python train.py --image_size=32 --crop_scale_min=1 --horizontal_flip=true --hidden_act="gelu" --fused_qkv=false --qk_norm=false --layer_scale_init=0.01 --inner_norm=false --mixing="cutmix" --init="torch_default" --residual_init="scaled_by_depth" --beta1=0.9 --beta2=0.98 --eps=1e-06 --warmup_steps=1860
Rows from block 3 of a small image classifier, named by matrix and row number. Rows with one number belong to one neuron. Each number is 500 + 40 x the weight over its row's rms, rounded and kept within 0 to 999. All counts start at 0. Numbers have three digits each.
Before each neuron's rows are labels from the 100 images, of 14848, where the neuron reaches its highest value: "responds to" is what is common among them. Only what is clearly more common there than usual is listed. The data: reaction-diffusion patterns (Gray-Scott). In brackets: how many of the 100, against the usual share in percent.
# fc1: MLP up (model.blocks.3.mlp.fc1.weight, 512x128), inputs 0-63
# fc2: MLP down (model.blocks.3.mlp.fc2.weight, 128x512, transposed), outputs 0-63

responds to: warm (58 vs 14.2); feed 0.018 kill 0.051 (27 vs 6.8); feed 0.078 kill 0.061 (26 vs 6.8)
fc1.372:482476519466486508535489501450456531407438496465469466539510477535501484425481477503507480558489515470425479415523481501517443469496533480540513450500473489442524430492541471495536520496604537
fc2.372:417508576395520508520495484488509491509509541576509514504485515572491486494529514541457535521549460528492550476462575501452478470504529480487483522498495520490480564538486514487465473546523499

responds to: pastel (37 vs 14.5); feed 0.078 kill 0.061 (36 vs 6.8)
fc1.65:526448453575512523510525519552549517441481491535556542520541567512525488479494500458586449540420520452593537458506505480559490499503540444438443512558534486497465478480461530525559536542524495
fc2.65:496529482441488489456392495489532502507519570505530425449495481476470485514487554487455576478569558475463467531526508513458510458582476556570532527443454485531475572587535472555481453468489547

responds to: warm (37 vs 14.2); feed 0.078 kill 0.061 (33 vs 6.8)
fc1.147:514438563546540490458539496534541555529410533526516527545423536504542518518468417514546542473550499472536502490444519535500459545519617456508428471534533557420532501478477530498520544458441497
fc2.147:499547469448487505526434538501571462521536426490451483425567328480467443505544567461485496502428530501496518464474519530498532515523476528513605514496519524565493508525530453479492424574560633

responds to: feed 0.078 kill 0.061 (48 vs 6.8); cool (32 vs 14.3)
fc1.242:560432456545527418512515539426486538447477556503425456583509556459515529512470484457476480511472506482572491494502477562545494489502493540450486441523468474533549475428445466457474592500464563
fc2.242:446502550508424515445479446523535497525586430548515503411545449473503504483521575517421503518562508463498558551453446479504474518484508510485536466491499391485474480484521452535441508504521502

responds to: warm (43 vs 14.2); feed 0.078 kill 0.061 (31 vs 6.8); feed 0.018 kill 0.051 (29 vs 6.8)
fc1.383:470483529521520527537450549537461482487517479497459524469554457546479512512469552603473408489530527435460548494433553458489524485535483476526428453443499536529529556544545527485489472526446431
fc2.383:503492454565556527475485451522505489507421524467525477493501474493532443410501509481578435445474497425502508541544568560487506525511549517480537486504511504521495469554578520520445438541391513

responds to: embossed (96 vs 40.1); feed 0.062 kill 0.061 (33 vs 6.6)
fc1.312:518500531521468454566579485447511490508420436458536503512494548466524539531505427559498515482466493552573545510485498497507469528509435528495540484434523560513495492475457506522602495380488490
fc2.312:541460525517503472460502548535489511491506493542541515573496473503468619498462528534495504444498509429496582553504491573541489482475468442463492487485522397408511513507495557481517461549528438

responds to: dark (85 vs 14.2)
fc1.367:536444448515489446505504532517487538453434524522437462604473520453439580512508484520446509529452487486514470480472452473505501499583541516462456484556481518484504482558502469459551574578534510
fc2.367:437446507476466560448484514533539524539557486618503482484535504482454529525506618457413542503505546491491544491447448436503450496478563477556509502475523471437515421517523478550529480482507490

responds to: dark (42 vs 14.2); earthy (37 vs 14.2)
fc1.268:508509473517544594498480519477529501427500517480482533471516501483488505478473520529519524502524555469509519496533506429462459462535498483478491488586464458430528472476498573454653487397519541
fc2.268:487451507472414592517519445510515565510560485440526416519515475551525429424526487452493531519504571483550570531509479516544531479528432505533439481462584544493488516430506458519439578505472495

responds to: pastel (38 vs 14.5); grey (33 vs 14.3)
fc1.68:573475471435447521509398616446522524399512489519547526536496507546475574513522505498556471509466535428521464466488445471510508522418538512450430501510449469480569531549431501414509509466510452
fc2.68:517468543538432451475538480521482563463443501556495473470505486509380459481530434523547541542524503577487514554540529572422532480511471446518478500449509513552523502482434521451528524433457506

responds to: dark (40 vs 14.2); cool (37 vs 14.3); feed 0.078 kill 0.061 (25 vs 6.8)
fc1.162:500473484449519491471461470432415561543544499501507504556484478469481545474546527501432459498484498515489491467452413481550509510488513539494545473535466461465468431482513442521507484524508563
fc2.162:440461486460514496524649474483506535539467519563491425501495514467533514496484498446452524488497499524524508506509462437536499524495553420453576503546514470453539395487541431568558524414520480

responds to: embossed (95 vs 40.1); stretched (84 vs 24.5); feed 0.062 kill 0.061 (42 vs 6.6); pastel (36 vs 14.5)
fc1.103:525496484555479492503453591497535506523499499504545467556541482473491534519566519522489480445526555547486496485475434465472483538479457426533451512486516581514564532534467492457472484554445466
fc2.103:491506480447526525545564420522467554455488454489554509437509489524496487507481498530511484519503374513501519521493507534555548538529515549486537475514490465488493543512563486499491467530489506

responds to: earthy (42 vs 14.2); feed 0.078 kill 0.061 (27 vs 6.8)
fc1.23:518510446486507518494483523458436485399470515434526538522498488569506464470465448533525421485460487444448433471480501487541493452552548493454477438475475479484483459481547455429519476438525499
fc2.23:433510495454493486524491377524479511480534496503534518500513470547520448451482524522503499483602485438508594510451538471516489502513521534465569496419516536465484524482525493494450454595452505

responds to: earthy (32 vs 14.2)
fc1.221:584505426480484536515430603521511490501472464466549544554496505509475532514441569565508463488455516455474457439428493475568579513555460558458480507495432459499521544517481504436520504521475434
fc2.221:499565445542456496459434505556553444480569495532520602472510474488467480515452536532520476488542522432560498529525542495472533477559465475540454489503503550523468487509502622479461514513401481

responds to: embossed (93 vs 40.1); stretched (73 vs 24.5)
fc1.398:635508516508474501482468507464510481482481462536432541485527543508409510499516503502536517552472499503583490544540478536519595565478489461478449467515497533510548523489456537484481527471501448
fc2.398:460462531503553473562520485554424454475408521451520444513507504523548438468474481523499526566512455468503465463479599533570445544526557555488564486477515457469468521489538474501561453502514526

responds to: cool (48 vs 14.3)
fc1.214:555429471440482555553456532525456539465537474498507489492453507516533508498525492510501539483502505498475501465462446514486531474501537497530533499539446512504525470550431501447553456510505492
fc2.214:524498528531418426490551489498466540512518486541469484490514442501458488495503433482458537557500524549531495524506531433541520540553507450479522476475489447496526438396515456502528568407593467

responds to: vivid (94 vs 14.4)
fc1.357:516498485488517522525471492537525517446532465453531476523540480433504495442501514496503473481524502501464458442528427483499544510508486481549430489533481548497541480511538457497505559579457578
fc2.357:517457549553489407488526485443482439520499443520432560534483499481405545545506527526475529501502507519518555559531530466523490500513479506414532503402493484493483439512480561489458432439441465

responds to: embossed (90 vs 40.1); grey (40 vs 14.3); feed 0.018 kill 0.051 (27 vs 6.8)
fc1.387:471428439501573587513490530471485507513550541447436503494504526467480565485588519469475510506469455566541503428465415447459483446385539508457487497524479480461518427533487493521566489533560553
fc2.387:474518501479523567567531547423452581499444493420534469541486512477520504479469466550461405457493474504511493462486483457555566551501556517452492494530508616439564521534619388505484487473468480

responds to: feed 0.018 kill 0.051 (39 vs 6.8)
fc1.254:559461497467551568486417536384485519424525511445497496496510516496460546509548516457494512540538511495576496521560421463542549536410588520505502475569490472483552542462428497486546480464544540
fc2.254:547476464598490542500488461507500589475494460476480466496504500448499486408445523585550468481461485527491509525504556520455619524533535534485489523528492555490506516529610489555483526520466514

responds to: pastel (38 vs 14.5)
fc1.475:499520527545560635485469508485474470528533458471531536527581463472530521432493602546523464510488479421494510500456445532553566506463549496509529486505490512455480535526536480513474459495506449
fc2.475:505527415507461377570524428541521544553509518530550488517484509490519458514476471437504531461511536541495447445547467435504455437550480431525543496524494455507470436421448523586562536497540521

responds to: earthy (34 vs 14.2)
fc1.448:524519359495515514489444566483541485559493495498529540531455504450475540552484524503565448436463521474488425451508487458552510464565452497490487499514455503493528478470491484467459475463492451
fc2.448:500589482551448448516528498540499468539516528495452527591501504464526506553473572508456518453527525478504519504535466442412521486522431532547503517428498566510441489539526566536469492614407529

responds to: pastel (35 vs 14.5)
fc1.270:504489501599555654497517498510515470516562482496545567544584446516463515419473580515479443493482465448539496541459471503570555501477514462435515470520493475442493499541518510481504471503475445
fc2.270:523564390505468379565532461533525549521508481486578456524481490496539452509465459445544530435521528539495418416551456463497478461538461474549505525513508481529504487416466497549528562501532536

responds to: dark (39 vs 14.2)
fc1.322:551542420502478468462421590479518501498471493504486501563469514466490481560525473541496473481443541434489502443522487493506548491563470517484469483485473512524541468535436473399481446540552460
fc2.322:512485507521460430501445510553495497539519535504455533552505491497450516483518498498517509557588551512520503514466461447458459497498452507557519471420483472442467495492446578507522499573483465

responds to: stretched (73 vs 24.5); embossed (70 vs 40.1); pastel (34 vs 14.5); feed 0.062 kill 0.061 (31 vs 6.6)
fc1.381:568448496526474514514394564485547494463526516483509520537530525517424511492544507496494451469546531502465479482471460528514531497493532491545423475540518546537637543563439499378475504486525503
fc2.381:426499512479525471490556466602557561548420500512505509419489501521511448411520473522558508485465437490501506493496548527391492486536512560511500533527545475553439523514507498511511528513492444

responds to: warm (61 vs 14.2); feed 0.078 kill 0.061 (34 vs 6.8); feed 0.018 kill 0.051 (28 vs 6.8)
fc1.129:527451533470548594489423482507483485400488481508451519479583445498460507416504543526492421557494471538464512463500521456501501509496548449516452442566507575439548439576556498446491499514537517
fc2.129:518467468578519459503568542487552546552496481467505449564467486489456461492442529529473513443531562560496535525517485514503534504557469476540571515423480526486525509494451512523567420494441488

responds to: feed 0.018 kill 0.051 (47 vs 6.8); earthy (41 vs 14.2); feed 0.022 kill 0.051 (27 vs 6.5)
fc1.194:548533437501508493483490541508489450473522520443458557523500490497494520513422515589502460480449529440500480531495500485573575485594445461471518503490419425533468513487508524494467431479503473
fc2.194:484541438525504493525526493522461502486434467489546562498507459480496510467468521495546414507483491450499464492533512466520566499502516571508473490506483592492495521502550523557385558528408479

responds to: dark (55 vs 14.2); earthy (32 vs 14.2)
fc1.450:530496462475529491437429500473569520409515522533523524547484513499459512542459523443507465498464485437588501512514493495557542467378514527465527528486510499509495478506502490456533459457499532
fc2.450:514407522536489508438488508475516490455537569511500432522493528474474525478556503418469553571543508589517511590491405596525503496454485563461526487470470477546493550501491428520501481500448481

responds to: earthy (38 vs 14.2); dark (37 vs 14.2)
fc1.281:562529428541521516512482489411562484422491461493552504464512503459488480490458511542451485493470511506548514483539475437559465416481457446466481476509495455531504501424475497490556492452556540
fc2.281:486441493447436572528545457520482531512526491443523434538477604528489474479470490455538524538553606497508475519529504503500506495547443519522507484500567540441473522491484508505496571439458470

responds to: vivid (51 vs 14.4)
fc1.508:579446482541521568528429570475419494500465471493490523580523511532474533442449516504532430495492497509510463486514463509600514556501556505421529443543423418456510493528530518471459522550521499
fc2.508:507544413459448379522496488559501545479524434598559493438479528483415510565480469502507479488473521518476469452545491525500517497580426471451516493499500517472500501445553499522465551486528527

responds to: feed 0.022 kill 0.051 (33 vs 6.5); vivid (33 vs 14.4)
fc1.352:501432506500501539495408508486443567389507488505530521487509513534422522502540517464455431536528499504556512528479450498569572546455584492516477478530526444509557478491477485400498526472583544
fc2.352:497482504569502544506520451525508555500503502517495476463472515502489495459472527596571516483408424515478528484539557465393580466527489496487518529495510543581460492539548461480531480483415518

responds to: pastel (48 vs 14.5); feed 0.018 kill 0.051 (28 vs 6.8)
fc1.95:486405519525579540490491502416465485500531511451392478530476554539478543498614478479477507492484466600500547474488437489461495478400554512442483482530535456466517504518473505486555516511546542
fc2.95:488535444523518566560554523455452580470434481448590490556496496522531506446435523573492416473466476457513463493479514480535538538547525533481479502545496625451523525534563468483476506503460519

responds to: cool (75 vs 14.3)
fc1.132:468509516488530484531440555533481506455537469484565518536471511478440477530563502493511479530487495485611538517537513519478444500540439500453523455504553400472482462540557447505482456474569552
fc2.132:508484468535494499499542457516555532489432542566501492445546505496542532484463517491492488382532538489464459472525502437500497534446560476545439484573488563531479546489478566556509574492414487

responds to: grey (45 vs 14.3); pastel (45 vs 14.5)
fc1.259:477531493516556536475557522469551482563472499471511490490510507403548521482444533457436509508507447533564477519531441510577546550469526496537520537544478464514475497485566505581530502505514533
fc2.259:472498446442468484499518505516496510545493545528502497455484505514498493474554509531560475487477488472495529490521535504391519471502465481446462492474486536502479489495508478512476496517455485

responds to: pastel (40 vs 14.5)
fc1.181:489538460517530525506517487478515478558508499433503472524490499370543459472456514494464514505470455447550479453572486441518494473502508581549569527495460464499486519467562524561534469506548511
fc2.181:479502438489486495495568522545549508549464527548491491449500497491485466459519525519546529462460488459504515506527565490394528494509445506479474507482489504524492465487508512553478493489451486

responds to: embossed (98 vs 40.1); cool (44 vs 14.3); feed 0.062 kill 0.061 (30 vs 6.6)
fc1.452:475540413490533466552537485522556566502554496473556454472509488499540509503504511486499531419528512590529480450500521416465479484548439460493427506570477533507501540448489479524592606543482527
fc2.452:532454429438479496419450505461533559443624502501609453510510500466512537504517498478526559399489465437505501498520484536582526503494472527589554504480499503521466545479547452486556490491458519

responds to: earthy (34 vs 14.2)
fc1.467:563534511555475453542406584542553491435443465501576504529523509526463476538531462534469487468508498483512460466483444432579548521480505502552473505482511444513523545509428493393470502529535501
fc2.467:496437485505459488492499567554529560493543481480513478499472480526441501462532443475519490471498564461498489515458534469447529470553451496521524522464466484570537515511466516462523511435446503

responds to: cool (39 vs 14.3)
fc1.61:590504431472491560501450617495500501506482529470491520547506523511494534527433543584541451471457512424474404456455504529519529501544501539480450495484423460482490522511472501482495521556490438
fc2.61:514605445566469458460445460541517437480523538543481619489498485521440498538455544526542452501504494516498552506563561466502502471565446424471477484466489569494446472489502606466460490557409479

responds to: earthy (45 vs 14.2)
fc1.107:493559459480542554547407532443481460441471462497552533500488493530506492486569470531540402493482487522434458453479503486553498489474490479502465517599529497506501489526465466429567531433503440
fc2.107:499454552498440423504454514602519504489494518528438471491490496498486457547472503488541514493537558417500578489532482555483473464553511546495511485409492509527538541553470511453455466575479496

responds to: feed 0.018 kill 0.051 (39 vs 6.8); cool (38 vs 14.3)
fc1.288:496415507577586509466460555481492504487427537495437480558535487512475516446570494456552437553436465553503517496500474564555479576453571493424456440513518513481514477554510469477440523567506499
fc2.288:508494438494429501545551506455520613480549474470529496520506521545524581495491479515447551487464513539475488439454457381517475490531428467514518500508473476368483505413457492486571558419544515

responds to: grey (55 vs 14.3)
fc1.292:526527470497518579551427570518523536481453465424474518462523456570505464495525511501516488472434547450493458413459480502508558505454528479505460532564471452502489501546410510414571478483550506
fc2.292:476523558512418430454458540529529512473579536504499528482499488495493497492495426493468502504604520467507573535528516469490477429544458572515530514388504460529524540421467478444452494474488507

responds to: feed 0.058 kill 0.065 (35 vs 6.6); feed 0.078 kill 0.061 (33 vs 6.8)
fc1.54:462534503549577492532532487452542443544478543447491476533512479409548438427461562530520468462501487466494504469517471465513445477491501518552489485453471441553461508490528502542533498509503519
fc2.54:552478538491448472453486472567495450496449528572422531444543483538449500550489500473474522477510547509496481509518606556469535545535421454456494522487499504523472398475491518505495503472502465

responds to: pastel (52 vs 14.5)
fc1.481:529420511491594546507486490446472448465565505463416519497509573537475556490603518487477536525531498536516553510496429500482455457420529555452504483541507465407497507508500527482554509513545489
fc2.481:496511433527484575546537516469475607473433477468597462548508508504512502447449535575505414454457485476540477497491498518540569545540527551491474506550497590478519541555583470509471495527442525

responds to: dark (32 vs 14.2)
fc1.210:488514415460440542537517512496446553537469486496566532503467526491471586450480543531515529487497488509484462486447480437483506488537534481435483469511440509411466536463456442501636531447530513
fc2.210:485448520506412457503572460516523541451575482533541430535490507533463558572493456458436529406462534467493591527506528470528547468534422425584500511467516491521517481475526509453535535432438537

responds to: dark (69 vs 14.2)
fc1.299:499477465552514507466526520466534498389503530455526467583534508522487489506434493499486445465515504454522487503534513501554525493493465533440496470481491442516498535497544483472569467520441510
fc2.299:464471502506520500479456432472539472469582578474530487507480503527526501468493556496524519537547500493506598531495480504554454431476467596428507484459468498511429556467506432504500460539423494

responds to: dark (72 vs 14.2)
fc1.219:504519441478487505524415523468493538518514465467524526418530497499500516538558523571520530454499462525508454500502501496527475467543482483539490501544504496455582488486476477460489508425527520
fc2.219:487473561546432470531569488567431481579521510534527505550521534547537577491467521464475475419477557490420542487440507473501496531520455409489493481454517491490422459497499520499491490565468468

responds to: cool (65 vs 14.3)
fc1.473:526522500516460496480431503455445511559472444457475507581515507540456454508544497512504537554497583439435497413530486464527481567473514522529526496484509470389528486481439487479536474534606516
fc2.473:460526537449484470567539468482495487470533530521497476533516492521476497538470431502522474516545528562480529491522508434481476451522470447540481473497490566432536475489487545416562542414520516

responds to: feed 0.078 kill 0.061 (37 vs 6.8); feed 0.058 kill 0.065 (27 vs 6.6)
fc1.135:529520479441527528486397534471482472330500538514511549543440497526449541516499505485504518550533508441614467466509467500527548467481531523516525542502446467515482528482484534475537453479509537
fc2.135:529439500565463498441480512487539527415548490479455422437501510523449486442543488449499548507487480534502502584493514540534566517496494552502483498517500491537524595488531472504480553462497527

responds to: dark (73 vs 14.2)
fc1.374:547487491482494557545444572524503558369481472516513536489498474513471557524500485489518439503441502477490449441488438454553544469446561467513492524557471476486528457518464519389585525461517560
fc2.374:515394575536430458465475560541458535465509494584501441466514485474406489471579456465430543562531501520482518513476486511496550496521532516542523490487502434524547470491473456485506503447546503

responds to: feed 0.022 kill 0.051 (27 vs 6.5)
fc1.306:574455445509503515530469594528526548410486521517491491527487532537483532518532484469567449504436435432538453504502451517568569505388544587480493497510405486533522553549430488462471520512510515
fc2.306:564442574556448505440483516475539532453566424541538513448511484437403565493532460516444545534540499554518554579498448560473576534501483484485507500511470452527550547494487433480519514415518457

responds to: embossed (86 vs 40.1); dark (62 vs 14.2); feed 0.078 kill 0.061 (35 vs 6.8)
fc1.88:515514537407550402465465536501507508443443527559446500513499475506506501521507469478496366553482497571437476515566551500479429533535554543473501466529498492536515455496489475472419449568572496
fc2.88:518469524510488552473471407444456495509449491573519562471516477550479479519496545460492399515520514486491559500522443567532455524446560420503526508521465483523522478542520527547403468555504488

responds to: warm (68 vs 14.2)
fc1.57:519486441465476563464423477453481502449551465513576576500508476553417513470478502510446401532540539504503501502459490469507521503508535428453431498548446503443565474452492449445513467493552514
fc2.57:581551431533424478523454525563501488486480466477513496562511503526468452531454479522561504453468535426513477511539513505537573484614405539502472517457487530520512529446479592478475518505434465

responds to: dark (69 vs 14.2)
fc1.457:543429537480523519496410536511464563452460511510440506535481549496476543508530544514487498486511477493541485490408430458571540487571542519464517514562508493522506533520453422469593539546542479
fc2.457:434459483540473514466529469514573480534547471601531488480531516517481506541499497401401514423517561512521506554498496522473530489509494526522500518489522485537462450579559510571459459435426503

responds to: warm (54 vs 14.2); vivid (37 vs 14.4); feed 0.018 kill 0.051 (33 vs 6.8)
fc1.354:493458526480508563466422494532510465405481494524445551489490467476461461417539485500496421552508504457482496453567496472525478487482619509526481470555485548496565535571516503445449511594553491
fc2.354:533419488513449404534476495513496536448452434526588441557489498495397555568477498497482503506495496475464539515494492557520531502556454507511502485519459473459508479545562502502466510517506526

responds to: pastel (47 vs 14.5); feed 0.018 kill 0.051 (34 vs 6.8)
fc1.392:492481513534547501553494559460436488510483539464419490494492552506468574470598499525516500520519459548540516491470410428498465483380527515425528468507516511467463461538458523494538487480509495
fc2.392:496479502501532569568541510434456575479462457443596467569520480496531499475447491567479401451460452470508509491482494508556561526518530519506497491529501582462571540537589426458480476507492500

responds to: vivid (96 vs 14.4)
fc1.203:555511478576515420488526490446451462447524451520459491578511422499484437510443485522512504543521446489517510551525506509572561530458519528475518437459495513517489487515450500495548461541493502
fc2.203:446496454521467452517515458581507561550516477484463457499550488462534462517508490475523510497508513466538512478568496527502456452566465507561472490537481500548483460514541486556447586584540521

responds to: grey (59 vs 14.3)
fc1.125:499453432495565599528433502447519496539489492477504517491521483502493556481575527509496479475451522479549468470470435410547475521471535407460423481552449538406520473504483534461517549435503465
fc2.125:480529589478368487428518481559471470472543552584477517468506469446525505529468526472410585517608551526486548542529441543492486489522461537503527460460547428535496522457481489483465508489500485